A small segmentation model, trained from scratch.
Data: trained on made-up ball-and-stick molecule models, 195000 training examples, 21.1 epochs.
Rows from block 12, named by matrix and row number. Each number is 500 + 50 x the weight over its row's rms, rounded and kept within 0 to 999. All counts start at 0. Numbers have three digits each.
# conv: 3x3 conv (model.decb.0.1.conv.weight, 256x256x3x3), inputs 198-215, a 3x3 kernel for each
conv.86:476485456509522560499458524621561581497495539431476475484484432509538559449502429466491492504502520472579487502433549472416508390507497516505497459502512460480495448488507456515560512525552441456478499518506492563540467464576527501486515532563499528493435449546542540544531499511451457525546528525500635575383365409570531468449513527509537546515568530497533527496505503489554554470487521551524507458531486514523548471473476484407419522485497453466472555506522474448414483507559466468462
conv.87:468570525449506515473512502435425474409450566487474538490535529502567570572490484499483475446443473517531455421475440444596426503556438502497498534554549483500546509453528515507488522483449537517508463510538533524535513479478448435555432524508562551491507517452548484471552505530530550506486492488553558549484481535492287372491474565442481458533574472523507537452513458531506486549438459501502457600584571527546508518468547597576526414500474475496537505492492575525559371537558450492389
conv.88:537515519493523501484482482439461423475466466536553525567525462513518525462498485470468459476497499495472431527554481447549531483493539447446464515515518507498521561453432545558540464502490451487531494530499499542495513501495484475460491485504534541484550501474457462457490536540533538514533535528461456456613589621604579536519504494512475511507500501523533550477497513497500538518494541469507461503511517552542507518574544452384425511522523460492471452479541532442413495543500463463547
conv.89:494463460573534550590527410467460413544453436558374464517446487365395406519588534377510411572495491619496562514457441530481418476449443565552479458527512529485525564505559453467530470502514514524564531579529512456505575517496557433505487409481512526495582446459496505518494495537445520503482491475471404480536509441549488538573522492493442432460554510468519547518531530466493458504516528559506510467551548492470503431452495556578628479495492566491475494490504447585474607541478422449403
conv.90:529512476495503471462462470364395428551482415504533496530571512504524502434452426474495537482428435458487515528497403499467503504527532551553491460459468501471517530494419580496508439505431524500526450505457436460494452424454452444493485462472422486498500492488516488436524476502461500492517460474351488492533584573493478538475469472521527514476472520527547478469483513478468490569491628487497406451471385527477490505540526528481527532507507491505508475508483492565532455383343327474472
conv.91:460487500551544558490529508449369475470465411468413480614557575472496522495496473329344358543466449463478447520499513571410502548524514538520453444447437469561551588532503498521520506549528520541530478496495521487485499507470499497505499462432477465551569491487449455397452494530501526486458523483507562546443515457573601581479475482482507480449443511475468501506481510512525492572545574493483530459501494484472472439494494446405415472506503510496538479532543501572556503551537532519512
conv.92:514451479486471498471543516519592467478529670567558611576580544558505506498510462515587556427570511477406428481483379547428445511464586554545518508531514534488438505467486537546475556419498538516480498483529551514515517482551488514483587539513557449336537506551533504424462426501526517543480547574381510373549491616435474431432462429514526499540479436535515496505493480452492456561513492442579510535497539514508465456493512534531445477547553515483483497487514554540664488523507475462458
conv.93:425480514433488501494477453509547538484438489549487533551524496403435451525546512481443505422516441356418322479470532419453437492458454543517567499554512459450458499506430598605461493463527532467503471486465546467514508545590464416427478423437516562527461423457561515491526517473495532482496522518487474511578562573453554538497539547493477450477485506520514507461504527531475463515534509454503472518509554490539535533485511502495468534555469478471528507453423417579527513487483554414544
conv.94:522514500502506553536586586424423358564613597471502615503520505389469502551538507405456438462533532444382449552552560537474455481544488449465422495531563554527563576527525474567558486522516492499450456461497418477492512531454552483531509503544521530450554536500510542536493505517530533528490482499460513457543536453678491427518481466552532546494456570520547533533504503517561526480507464486556465505459489526543566434437407437452471465461499482514516465449442479506422562591572403523474
conv.95:489495508479507498466538466440479524569477434464413387518536488500520500470491435463390428502532467522494539563525448490508437486485392530554470467519487475500463441498519584512432617536376544521524593541556459469560504494537524566540552572549417531550500515488503467460510495495463475485487429454512393520361449477406540577491503495526496479485500518509517514496521503548462521437501568442533452557477511433528568428469479496453408484528500451439411553502491411429419365387387562549533
conv.96:521492504544523476483435499472521455461519542551548605561503505570544543567501502531614587459416427430514547480463410456466530436457482548553515465448511560522518525533558473481564501473479498552465476482504497538485573548524516513527546539502526497556498395435403370438532485513518509560516531555439394462458506454437484437512547534442462503582499549480499466488526545507527520436492506710593614463509488492478474456456437443398375490478494562573570540503549535541529362452330545458543
conv.97:530538513517513501560484489439497510468544516508468544604514500562576559485478515527521452483540542468506508452485581465446564500510557474499500432479500541511452476469573456485549486462480504539513481571497439542497505451448520442537500507508475540461579480473559542491522503488436521511448466493458474465549416427563501453535439488518507532539431479523547494510489472472491483430476522470463464530482566563502445536493500462451499542522529532508499558494483531482445530542489504590521
conv.98:496533529558477526548446494388452444515522565446442573489491473499475459543524535467483570566455490569552612501379530524437489543476573531532495528492449436466454457520478519508483510464474493460496484556503437517455445452477495467450464458522537440467483458509485500452496468488509498505459501542269464305530394493445469501462464463489489495489532506508522527462443477467471447495534555520527530421484505500509533437504442508397498578515539436464513502509528622576590475594571473477324
conv.99:459454490476488462501515538451511458457483504567574578535550537568498475481502538532459373581447497407440505509504518451459431497514486546557540465482464492470459529537558473505519483491499457438448588539511536554540518521542548550494506520506512530473502528537509467476494494506473466468519523499480576400532475493592503552523523534518489466402441438549503485531491542508522502414372363549565629463473502552587543543548532490443446494476466459448520496453459471492430483458450528427475
conv.100:519486495551557536520518530349383301622463569622643591540468455491499528544505476495518561527443457474467550514507559479448493507435523515468473520400433542556559575564529571591569489499522475480529493537512498488433467458535500547538485555510549507508497497479468499510517555570492473451474422502620533505600570591339505517469447465502510513531499481491480498478513520509509486650617564374476485527516547531566527451445560519543485500534521483517526504506545557453431484511585394400363
conv.101:453504542528451481497497494509473437476439521572557428513456473508496495452498546495517425533458536491551467564607349516487373537505435547528567409471500543482458537437526499523388400612444521650584480539568544517587501529483484494511479447498484394534463536377491563416487507513547492477488533487429466562457420452578460491535473551558513496469512480468432521549510496483537456552491422513507471571531579447482523542459477495552550478489516522483530505509526538512470496508466512465370
conv.102:466526460509423456493541593511516544471439524553586411624536593550500537446466523560547538480438506479537499470521555499478444477517484593498473474420481507446509422439487515525478509525494523465466474429535589555535480562496488521570441443538471509479439537509487476487537492491439502444486500548506450492474481397531509492529535489511466482428476494518476481474509482511558581461468458488591544504445508427479542446499476551495512574536556533440511528510492429433464598646552589500480
conv.103:548535570545531509529532531492519412546457564564533445508512457519548515509503502477472493520485441453428391494507510465545455482483457544571515518551539537493518458492517537516550523529562501473506566524541524550515493467493439489469518528533520559532583503472559535497500478436562579569476468495467503494573553561438450433473479461464460525543587628489530540518507446493516506482507485488485481587549601493495504575571543507525480489475471533537528496441515460467492390377387555489504
conv.104:449443550451533555446490459687534562464594434556347550501562559504515511476492556572614537516621559478423480501588610446527576448426615536428530447468490481477505475508514480511603482463548508472472469513510478513485488480552550477432498469482543480443588488454486473585486577504487449478537520507549551475385453411574496445510497502448384483529456556470461497485507489475523540579542462484552513554512573379459460491547475587488500534563572477451458483469467358486378581425432409433511
conv.105:423464487562454504426465473498517548503492501530428361543498495415420383518546526614509587527489394474585564532473561616570573403541558497432515502554544497530543458378627511458532421550531492495521471538514572510512517474561459464490516476519500458465486545559495492472574513560471486526565533488526544465480481508464409478493497491461479496466466549440443525546468496507567524475484484603599510424419434549507482470490479468454454545482499476467498521485521388383455547592506470510529
conv.106:484462482517526565510482501430420519577611583403492537494468436419444484427483542533519558549484498542598561439506517492498461495520431509496520529512490492513453488459486478549514451398474550530550482504452556560550527569537496500563511505507458420488452478482472527541552537502463465524504567524525504498526505516518606596461468486546457524466460501535515481514485474494471514525548540465433459385460466423400387442450465522522554507495461520500498480505530557515550511526427441462507
conv.107:498494516442530512501508510478519523519487534452605539492507402495558498505529538520494518531522471549497509495456570351595438467411485519505501445485467394499462466558576472512513540418549584523402548484520420528544494500461471460508453535513437535449472499501588433504518544524499485521542475543534475586385502503526608520468459495515488441520486424524559478441433471496437490546548481482475537463575578408492540476498480574572481481545487467483523462510489504625472553475502587487410
conv.108:497531507470506511501460508519502531388386365534530536451455445493439442489502532480376447538596584463341441536524404493531560515438499505510524462476519566519537492534573597576475492475446505462510478498478529500485471551491553466425497537487478545517518529479478448492464496569538512485511521495637574576559576484440448474511497577551508505500453527551466493495514517485495505533442477512502557488473424423508553576508516411456435494515458472447516557527544469553531526479516443503444
conv.109:506483517587489478508512468486499528529476370494655472487494510449457539564580523527502525555525534535592583396414469432439543419520407496515487490491520516524564464494449403446540516450598514456538520480515476480446445498557497537510483552503450504476431554513535499543466484483472474481506500522429438479364397421498489435476471446466479438478460515502479552429469508454525558415451408512522518541557551607558479469470467516557567429458520558496493492499524534499509508493539460457551
conv.110:536551550487435462442500515518489435451442479578548644494503503467468474581562573480497426535542601504474470465453481428495505520521590474505417506456517491505567515448460501489518464512478454494450368429483493486472460504491520545546433431433509516551470443439550548531537515518479472491466466514478559582597502532501481416484464494466463457540484477492487501530485501505502483440504519526491477573545543447450446529462481436463391489484493480488497561540558505449434450515492616520531
conv.111:507531499512458473535450560513484533493505472400643402477456465478467502551560544506449541376596393517558458639472466533528591579537523486527534484460560521402495567537419616466487505499509463445451524396481573560491422477457550543494499474503480515524412547509400573480490557563494514457525497481535437528543419406527432409510579505487510505483543473525487513486498494491494511484474483500501485480488434548487517507520532387419469459450514500502430506481434470492555530573540564566530
conv.112:494491493537499495562529453421521493591552530461435448469444488535482517438462420529471498482533501477492524504536446422407433463518471543502502551503450486479554554577575475538570580568592524427504502530528610568566571522497486562515551503524535535487561615615432464495493491489527561533507481505389448433646504548403496547540558552512480532524496483496475520471452490478521502577555480435582579407507446536506476510528651468462491462450514578501533534499474674565543453490419372398455
conv.113:460486426490442470431475427577452396455448517522532499442483598451528491570519514441466442506465566471495501456552489560562441473472478526465478530578506540453462557551551473501466462498483542548616451547568453507501512497589448456555528491466547488400508440503462507434531524544538500472463425530356471531546458443481547527506550471539544513509568516529485500504484465481498504527550473512450571582507571537537491480437495447460506565489562578528513479490512504526523547527547561549569
conv.114:503473482447437478498433530606447603524503513474560520423458548493529458489555522546368505518510469530643530552531401440502491490534401470529477498480409569466523454547489468568536498534516448560487447487535558483526556573507443463530451408564548386472540525440489529453448504504495547460474482453389533432562432505671599587468504536454538461510501475512493538538504469458500507493517577606515531503551455590518538521537541474549539501556513454527492495548451506506450545488484501551523
conv.115:493467495537522582529602541529580543205263222578498546472478451477486550490526512504416455585611690498547506540474498486554504542476523506519539532506531434417454526504609577562612443536511518563532473489482469474489582621588506429457501520529501496508477465499478474523493472512524550510510552530503483507329433393600549564493449486536490496515471515464512486497479514488465473529476507520549559421427436493524627564595559569509495523494486525531508450485480408497502666519633202295209
conv.116:507498559462543543467483486472564457519463560569601515548573529550519478493509518518450457503487540383415376476447489407457401449501491461460483516500494495505514474495547423496536460541540561508483514496521499491435523479561520582497505460458514460464446506580515491490480427490533528496419447535482490426464453521549525478534504491473425445459480457458479451531499560500497491526528525449465502475446439523516512516472511508443426458437470502466505439503501550491522388394380543550534
conv.117:545464418515469465452542520372465491414549500523454452522593629533509552479498499436456397503465523557530563453501421333569557527558505529489442538475444450494454353528549446597589556544512447470561470429485490442546492526568493460491498505490450529492514465473542533563514551516583512573509521504468457392524429410437481510543533502443440489567533536474450529461462512458450515453481538469446489528618618472539550557577547530513496544518510520514427515436547461433440493445446583526563
conv.118:580562557412453491507516528494545480496340378494499491530446447562619637515482454430480451476521491573592562358460586488452497523480540517480520542505514525529532530461510468443463432522464527512488424506429508561535473471517467525544537396397548556478417496538511427466515520474532491550483476505456546487417368437594485480516494491460465482407487498522507499509486474515495474444489425544618531522613594454471538456422464530456475501441429496455470535495489492583580392458418539515557
conv.119:494472450517472441540472532505506476525508500478545516482481482536633555541569523414518474518539508603459469517588440486627462761431467495446505541444524500444540458459564535546508536537468529504522506500521543427534496507541507472419455515500472600518483521532503421501504551547525506526553516518474504494512502522447450506540474491554569522510519540487489464449461512501477454547489489557509534467487433506465495465502512487541553548504504537487535524486528520559493531446471614453504
conv.120:497540460526484479501494490446365455500536493492467384467499506473509476522547488438375465560559602423548447390485497570547560424624476516480435543493482550551587474588587421476559510433581501524581508552565528512507539571546411438460439406471522555531477444421501502476475489469501490433492496498533521515635555433423465426505546478485483519495516534517464501485515537474547520495437400482535628521502386452511530533581548510488455522517504531477478515500540432557497572432389424448369
conv.121:496573536479540502510478525406487441489499485430511571519554479471420459485465464483539497530576575484541485384471545477406404487474541486525465483518475491495482482491587516472494457514474573487473594555608596561493516432411518611538473534425494547445514460531510507430523467503538560468480494481505463350540437593504536381510465477531490526532464494494500503503457503490430493522598440513485515476493499502475475533511555495519484480512436511513470471546437471462589433456464488532436
conv.122:445463516493455506505520565484486443508501595503376389522543509475542475461514501547529526620526544508484512535397496472422468522571513440461439487498442456550514521479572422376480468423502544422490520498464515611508531510493463512487571571476590513506528472518458489513485444539521521489487497522440447457597459501522535481467488504549512517543453517467438491461477498410488531508400487417489488535535633489405436476566541483457475489503496501489471495541522570509563390495473478517536
conv.123:516434444547475461570488476700607570439453310486544560507487494559512533511525493518452546439496463537483457502548379499417611473528485534510493533513517553516493493510491477577532520549523519530471489526561505527517548544477560526519532519505583570525542499447487511550513524555493509489496435402587488691421603552657591591506524504526499470503497506502485512483554493503499506516561636539545553429517460470504498506547443533511543507503521491500462501462468351469387610393607422491423
conv.124:491427487419474462469467478506492555516499451521602518513544458567516507555469532532588514424497414538490464570529367427589516613462484501522397423480462513475520555445503535561479482445407579511527519463568459493557542482484452535494413553483499495487513406498592500464501482449490513482465515469565394516478408608564441484499498511509502456519498438480499463471497475553492492490538518518488494476458427457534558548453452530460442510556540474528491522480468491449482541513466583489524
conv.125:502519541450456475543440511428467490507469519423569470545491480464547464512468488476484477514444478406399379485469535448533516488450509478434494555524545527479482437468522351473570406566581454536502567581552504550500515467512426462566415490499548555455529514509520553587476464497528535534494436522525475474596490445447599432499500497518467537511486485457498474464518516522443473616531461467537443587588590513521504620593558451498469500473494539509534469476514528523493335427382543519432
conv.126:437524507442429444488544492548540442383330445513567553399405433564600563546484472500472424572491457350453478518492591519497491477540472544547516513456505488556547515480475499528465419489459572516485522505562547480490479468499604555550542544546502516538446557479455490425504470493508482529498471506659499447456445418533605536472469530498464444508515483523483499515493516512570533431466535527562521464458447552500498432445467411415467472523493562514514506531568497461517428540471479423516
conv.127:474509507474521458511593508342509491565512579459406489433423478490602622519488477546607552612642611453428409611510425491471469530513479476485477459455454506530554514479461460512409522492436495517494469526523529531520483507504498564471530523524496478504518436508568494475439437445534516538546522521399435424534463527689503545471485446508440501487564511534490519515462471477473509457535454476569613483483451502558589556481505524482481461486532500482534466562545527406518452506472564451482
conv.128:512485469490481489485523562532590576440497533466567552463541389538535520516499470556442463601474533417527411451511404542450348471509494505522472540520487451494503565600519632513410568543425550522560529485593549475579487534577497563539481549595471461504531464521565515441514513486552535485518505532541604648443364519426494532507518494498524522512540465483506515547514503562493462526550451465480560513558442460507559459461452554525491475505482497509476564569511489603603570581609674548577
conv.129:498515567472486526555538516546514464489601478536421499547507545464451492484387479527487472601568518433424430438430609506558587492591448477454481523568527505452537426498543379544609457477494517555467475490486492511489470498475515566490572505486499519531491515469426460445516517484400426472414478513519479466605562535592547375535557528447483498544515509531520503476484444511512490421453535547532518451491478553499521449576561537495436514534512505457503585498494505520489644576543393445435
conv.130:442412476415427487471443461512559479334581528586556478512581536509519511424456435495520434419483534437471566514498449516511500382454512533482478437468464537541520541612435604402440473463401607508522547466467490505514490441529568591532430575477463481390396463566511517521544553515474476475474454435530445480440523426480633499496494509443462478444480505471516481492512523479451484407483528561541551505468442450500479463548492483473466435459501437475490487439511471561579601561544520470586
conv.131:522514557455525530495496461489506490492429390431431596515511501507512518528513533554637516522451511444429357500392427492472490560510551543489461485602574522514491483512617569569556524526530458500393545539458470489468484464443486492488467496477549509415508541439521525577429409487540515488516492494606615533441531527450393507473509463497494413513445474523556518508490487546466527475560654523459501521514441598617622497475430509465412459481499492507480520505494494478471434469608428494552
conv.132:501521513521543566492552446509447404522473557536412467507527550404509516446493462521467451524422471497471475540452453494523400456447429467467515453502492497553550363526470484577518509518491501539533551567507495508503522497529511465435487453565512545481535546532496483515479519426447439456475459507399488562577545485582528418525494470469457491490542481512488485487480483520524555539557493533451455593574624457505504555491501582487481495489499491455471523487510485573462429510441649519650
conv.133:516496518556521532488475506547454568498498383436500582463472404554534522591599525632474549537532530390402390503501405540476450504474543537481543488485438484476521415491500476529504532537490554579474538550502478514543525559531510480556471437420549566567520453480545508463484462484452479469546571556639561716576546605675718407480508529446527452565517455491489483513510493490495513521424524428468590437531398542535553478527560509460466493458492521493469509546534344675508576465544640409580
conv.134:502509491475486518476479471486558583529502542460511458506532476399483511493404475475570451582483504487499432522545518465413420501450467503500487459431466579543526441494414520551469464500379540547531483520526570520495494428487525482553503544570563426375545508505540508488472503469450466427506508560384417358460390452557457524501459466451491480526464522526458514503497550529520494444478488466412407608570544600503508534530618590536481410499519474488499495466536517369540509595463487489419
conv.135:547530505451487466414545460527362405458517472524464592454514534500534554496530576567562458472503432553481398547470425453508418588471371480479468469503535561543534491488454494513448519581346495449440536487533453440523463488444549478571472510548529486450558510540536583388479499503497529493437524466395388442434454514539437525491499475546480491506503537516519484522515476524507453511486497491522378552526562511430427504478498517512510520509498529521481462524546440436410469528510473569499
conv.136:511504517499465528438412397393501460630627574456570472458507483495505500502486521485503495439479505519551551522525592536548351470462504514486498481454422504493481503475401479441441545487495566524468531506460504523620500434452473498422480559531427485532553515498539496487492511482464429474483446474452538351344349434425590594489527518494455487590537545532569467509513505549455486485490495504482467590548636461465409459441445443467443490515461471531504522484529596558613247340130596533642
conv.137:492475499482535476488490508469584586547462388513450478521543567455432480518473465458428420443430525476517528502512524442465509502433554506529514391428458461484489400421460560555476615465487541466453559515490462440494505442458475453481535501509501510477464552466428500513525525492488498525510476522506475538542536580453534527454465532481465491501477494515511510484538547475456461465539493573466465556457468513483492490454481511517550514451515493513489477496490647502659477419319486486430
conv.138:589598548451468507496536530629630644657470560433508382528595577471498560590502471459494523530451525554624575498438437507529432572543520474503526491449498504511502481473509453483436504476477552539461548504436463495478536513491532562518476474451519583547575523501513463487468520523499493503457493490547392529581483524547624433559534531500478481527471475446525477504478472512540499468448489502434474443558520564497491491465496580488491523517523561476492476533494421533490559649543713451569
conv.139:553481446465447428498455389500426456450358437460485538459497461508530483493535427503405415543528515526477437532541497581432493623433519426474486481513553548483507435561502448511524523505483506468468528478511557541457454449499448486472496441543500623506520525473493493520518516522443479476519507470447464624553504538423549397537514533485463533459495516484496515526534531572578526440454430552482473521490498549519551466466497497541549491477431501457460500559500516507396485498537555532483
conv.140:525486505529525470528564490427599446507511551503566556478567471547497497495486450556465514455558521561502503501598267534447440537505411504505423415562458463511550517631448517530392521484406629511519562551520552477539527498431563499483456486539429557508475445582466480431522434529498525472497463483520519549493526547522404532523480439479486457515525496417491535428512508527496515476486615501535502507533396368517568483483555579455521534563462533546501556489519483573497601491624515532452
conv.141:518500483510560542541499526562510493487498552443392417488495477562548488534545523602532513416448503444460504492493437515509550451459492437433421507504481543509503471514431544506485514542533503509502525530489528483474531515478517480507550541515569537530452461449453444425517500485416437486517488513567601607447485452394386397507496531488472519478519540529499513482528505496487498466473539433410383558615610516485481566605626423441437544549527465453460476481513556526565465489351625621657
conv.142:483442531498454486453450465396432367578473529523567502500528539429420398487521515555555539450394351504425454516443492523506425463431442486463508462492431483525555399510486518545492474485387439443512477475481476487492471453492507466522459457462506437421500454526521530484527498452508498500454472491513515382446412508380420509471440447548492499498485543534513514507499493526556517544502512565469380467419473484437467384401432478478483481503508477475442483518498480436496465445484394479439
conv.143:519490532523499588523562490498457561491447382560617572513485488443523587426481469494395578560460524420427438547424426514548434627572627475460426479464460526566534569484525513531481493499511585498532485456532481499535548545515449534580460454547497531516494467496542388440511497482471490508471447419543509661551631501433558553511482488438502566496486518542499490470478489515502468514488465533546622419488364477555519599532522422406495470446450471450464500543541497554454480505523546390459
conv.144:545511479504514473528466510542524509522580446395344425494453494523438506520464430435462475576524497498532494444461525480499492569594563477450541495515498542512497503559521484497460481508592490530604451526553476491403478513509484482424564509541560539535475489429397462437465519509457510502513518506514510474620428429372451399485509498527493530483446454556522510582496512525469542532488411536544523555540520544564526567519540537550538473489538467506539510504463460513534596569501419422376
conv.145:515495482534483499526515484574448313422400425489347545485488526521482468475454488467417503594496403506475423579452379513562342607466328516524527480478569477501522522588409466533491428583523473452516496457474532485472488491506488433507490454570518486485537514478516479484496494441487508473482538488535514583498466687432518611521518495503481518487519501502536539528519518538509512521508509485523439557523439523494448534380575504416441490531407500524438517502431477531532559543524473490493
conv.146:509516477492505484544476580457416461459467359474486457535519539568583571427440493504454481466565497534496505609463512502602532413486452501486565456470498557470516593527372534512449523479511489450574522491476545468467443443489544524506509436446499459528418504504508532460498498490475508476507503552487458511488411425598483556467465570458442465472493523468527489507523495483507542543470499510535488573553497549554560443445422529532506487499470474519481521471484477491516513483556569622475
conv.147:512526583511516512464491532536578590550513449518495446426536496492476544518602553472418437436462508439458433470484457470504551449553512648541489410505499537562512534583486555604458509556480497477539511544491505438537457478466486573503547510578510536587460435530467588451519514520566552518533488534510553598443582499547439600505479523499504468525561488466490504532545513475530560408465567521475532650552520448515582513555509527495547579559523467472498483522506475497449529551584564508509
conv.148:503489466465540519473481506503533487383494493634707660500497491488502494560571545574521507424408462426459505474421450533532527564479480565522491447514545566494477571520490557540543531504490429480485557539592458479528455530514526504493540525507527508545559518559474385434550537541495508481554559618412488479484588569417406387518492460483474493496477449551572531554522515474495471450457480509496494495510541567585572470475472436442502506478519500517560526537517470439484544577585521418486
conv.149:544500534533512468407459448586568628346529458577592466469569528442500504439406503457460493449493519481518434511581460416503502491460526460458551518503501571481538489562514522590487473520401570590554473549543534511489465557502476480502512503465533568522504517455520502463498478447406416413483534513541360415480484524386619516484490528540494517591477558481474474502513524533519501509552499573503515426441414589532546481445455504505533411465477457478446497505536406510405570494550479433339
conv.150:582486519524502500499492478495649503496553557484472472443392488502525542493566547434519353557485572423434538477576416494489435575534571507501497475531498552532496502518560529533435518565466475470563423488480560483519454528509435495461472456513515459432460490513501581504485465454519503517551538541457554582490594583499495523493446507551482535504471544533503502519471510513473501417425441518443448501497467477418430459482546477513580500494500515569497516491495505511550427565464726475600
conv.151:484507469495489507534459502589562644577587538484568429571561567423480477579556496491531556601463671389473388465520462497427466535531542507482522494476471503557547531562482502530525536513518591572535502475532457437469598550507450508543481483476484485514517470482416527510449435464525471482532519536512547447676471589429495448473484532493478500510495503480490512488495510494484484512553559500454527414521465522528502501481561601545539477535490466507482525531492553500524482619533608488539
conv.152:455538477508499482509459494530456539467628536538475440457474491490536472530572498586548477488521508586461602524476592522464558475506410468471477532555550533520495524492537507483434465533413480556473426521478593545541440427471487480446525505546513459465486441488522476472517477505474511446473455538416500539451404410450422373502475501517455523526478493506480505531533474467473453534455408401464433576499588511550544430365427584536550492465520507509550555535527604594558498466423279360242
conv.153:505477502584508521558490568467525443474513527488566488490483522576539524509517504525551455531469521336356367500520385504563507586388500538520535521503478545536545474489440475493498480534528477503456523435494497498561467434479539471573503543521535537525545556569634487435533547515549470475528519512515518580558433563492617491533495511526482497534547485515429466500504541537491481472469324521542562481550541445439485492516613459459460512558565527468420522466487426441417426531511560533456
conv.154:504454549490491488498497447562615562503512473400427413557559512420467478533523462541517464555579443538545497460547385531592471422563425499470485485508468476566468500593406465530442476550538520430570488522537571504463476500574498454506493588468515533459560507540466506484504486524460521422433509446491442494649495515433588498489493488528515544548463505523522511466509513500493506520491573476489444477476544520511447425468531495475525454470496563473489469515477417662448644450590530572530
conv.155:518481539431422505479515531529534505415532447533506469511571475478503522511497498450557551486559546499476538470471475422521493413567485494526557528531537497432447463525452441491469516491488552568478519477487506516453507469522517528513533487518459515502488511515491517526453473431484460464561536526520537480562564587591526514456536556468429508543488503517476498537544500477482531430537421522484553500465555420434446452472507531455426556556505529606574468547532667590611477449527451391515
conv.156:450464461434463494498489511501489422478500419524445485478469508451456457493527562466463502447515483614568578498619497613597551457523499467511544477445561497532535524492439493507496519518467509490472557537481553573476470494430495540468493498506505525483486504485461502490510525524508500461395421440476531434378443477541560457509549561492559505517493496534479504480526484507529467471502502507566459622533498481470409481495462482504588408456443457482511529470491512473449491445479489521533
conv.157:485486514464440544472465546385506438489531512373396322468526496355368416549519531529517575494520434529475469494620524536535508547572542475459544543514580493433486452513547503484421505582453462461486550463517538490495495526493534540467495536458451474466484435463510454523547495452452483450520508517434546410546563400547502581501478517448477497490530536532438457486523539525520508518609588423437317457486518493526435507506445517511490445496491538510501447500486470462478550533495456474513
conv.158:452461452482430484498541560513537439463570477494538430455499572509475484411370406392481502574501470419521509418483543467440450537495595454453526452411500484559549562528509426470536570510564497433494603614530457507558481535466465462511478518541434494449465554542407466509444441490477462465471430515439593581479469417481448472527525529502532496488492531484488439514501557474488502524528514592573547568579619473440357523567531570559574508496422535512525481510542589538531466467489433483486
conv.159:528553519472454497475467520479492410487591609546492429468465465580507488508521468573573597565512504581584567490487524512564514430453515484430467505509530528512543484491506541467415513530518494540447436450426483506472488498545584541503469481497495492507552576499514467458570562543523511501488479516452550483608477545488508471485519533556491527473502469466487537467468504497514474470519551545496467511562558494496493473513591429424350455452472506509519498481493403414478351398289579593601
conv.160:535491581547511483458474509467441452403546525478455507502511525516574484529468497381536483545525490485465514509431401394516485595384482464460500471527456525533485626482533466538423545503438527475494478496568511559493549524529458512536422574480516476401508483469524459489503523500513451473501503508424517422613545532539461615543468452484508491551507503481548521510481477508470517602524471442472437493442578513539455575574485470493546509475505496470501432503493457550548602479555473515580
conv.161:486530498474507537419505532603474467488578611551522477408477491402433502508527478582558583501468565555608428428521514494452585413587558503531474447457583465496477512500514428574496495510567480578510505508528530502468493545537449446504552512539508512517438518586486474531556509519444438503535486502456471386435352465483616439510509515491455512492438521557518503537473498514488467621594611435387552446431386499539513332425528449432398493563551562524498519475480471428437505543527295304381
conv.162:405428473453514488460497524574502499435516488632450482523448396519503511473536512463557601484390467541549510502456502466381448497459506525510495544489482507552572515549425495483544414408435559466470512480570489522531494475468529528575484502530475498497492469567553480573516485480527493497516442480506546506551639653553565540461471495487480507469466449544517515508459510455456532511494472530487534545490433533527489478482432429429508487514497523528486528516573442524485628642627481467468
conv.163:481451485525493483445529540448550492541489570459494543570587525494497523483478447420356543568590491531615614628499579463628586430439456519507481500530527444426480469517516428429479490483514428444452609514453520497502414470432578526477536440483435460522535520449522537516509475545538501517449449443507408453448446488604497500440517476483542498545528561457475491493509472510511494437501577555542505501423535526558515509465486528564506454543510495504521533504448543447504484532481505593527
conv.164:489462435492531473485562459515531543436366458450509550491521481463491464423473442494546522484500526451511531563509487502483483443434467471503523552539440526507494479454451504456434511481500498510511494536519467520542505451554469444500498554545489455508542548485495535497436418491509461467553530547471494389526408448529593550541552529472479505513471526507468508535490519563514469505521573534586496501468564520497510537558541518519432468554558532555495474550521465390393420458424449506497
conv.165:523548499498462481476468488544522418385468432401489534576574492516477454472495413519438467444561539443409462461519457527508576524461468559571539454485505516516476486525482436462422497448519558543525573504556578544468436468467519503495488513490455435432524499505508457546494449477513465498531543495518524530535651599481541530569539531569535504558554490502493505493522504496450471502465441530554567511456465481460540475517483544533584569551522502511481498419462445414396564512637484481479
conv.166:457505509553546486423543501584486400434500461587496580510497542505522515536480523535612568598473526428402473463508476555524481544480522521474555417470551489503396398525642424548582489502533500582466511550523437483487550536515523551521485486472534449497637476509571471502519536495476485523475508477627608454365509424713429516554451437502513501472417406562530512479443519467526493519484528440529498511416384564574578438474473508493446509417477487459490486423509531546510571500487234437366
conv.167:478453480416463523493509451411399439500538469573481521507500528566573566444487472435420429434421457539506513477452582424451452581499551492528457497510486514492468452486504560441549543572419572535521501501477515481464446489482514508528533476482548531546565534569454441499507529510513540513514506520565531511487558561538480553510517510506433469510500521510516482489501484468517484546436532529533478416415421497520520438375408487447398490499513492492490503474463469369376459511469492515451
conv.168:458588543453510514483543583541494530462457515441516476403489470508437480505475561570454598523487437545528470497466504474636448489400527521486480522454532549420455479560438515496453436523548530512461512467532596439551504502489435613505440510474523475546479509485458480538491519461482479471533499466594435495374533492390452584530538495511528458478476494525516520515497460529464443579477579494572474418448515467538583494403504375511480491455464520476462463522423485450542481437434499539501
conv.169:506485524499498500469510455403433494534514591556433351447456479506472478529545494522558478501478478586530506524636577479532454469410514586514469505481485531538475525425526513366454546478477474503563544519535502535561476458468458529512503537532434389490454455466660552567515486470505485514513489460548525507399441446548511517384479506472516459528535531477495490466451497483487484549504534485512498596550570503463445423439466472452547471473418474566501527523528553505531477500399540458516
conv.170:476466548504494500496506575526535529535494531439468523478510502612519517502448445510499535534562548531496512553457520436488556421566603463513518516517499516483535477476639403490499503451427436484479494595517511573565601519447526506464499503455555534573475546486554542500444500513521520541534516496485486491511487458451527568497473496500558523524556477568514514530458493507498496488552520515503534537503548539477430481466482508466505458451453435525486447481505491509555570582479515540493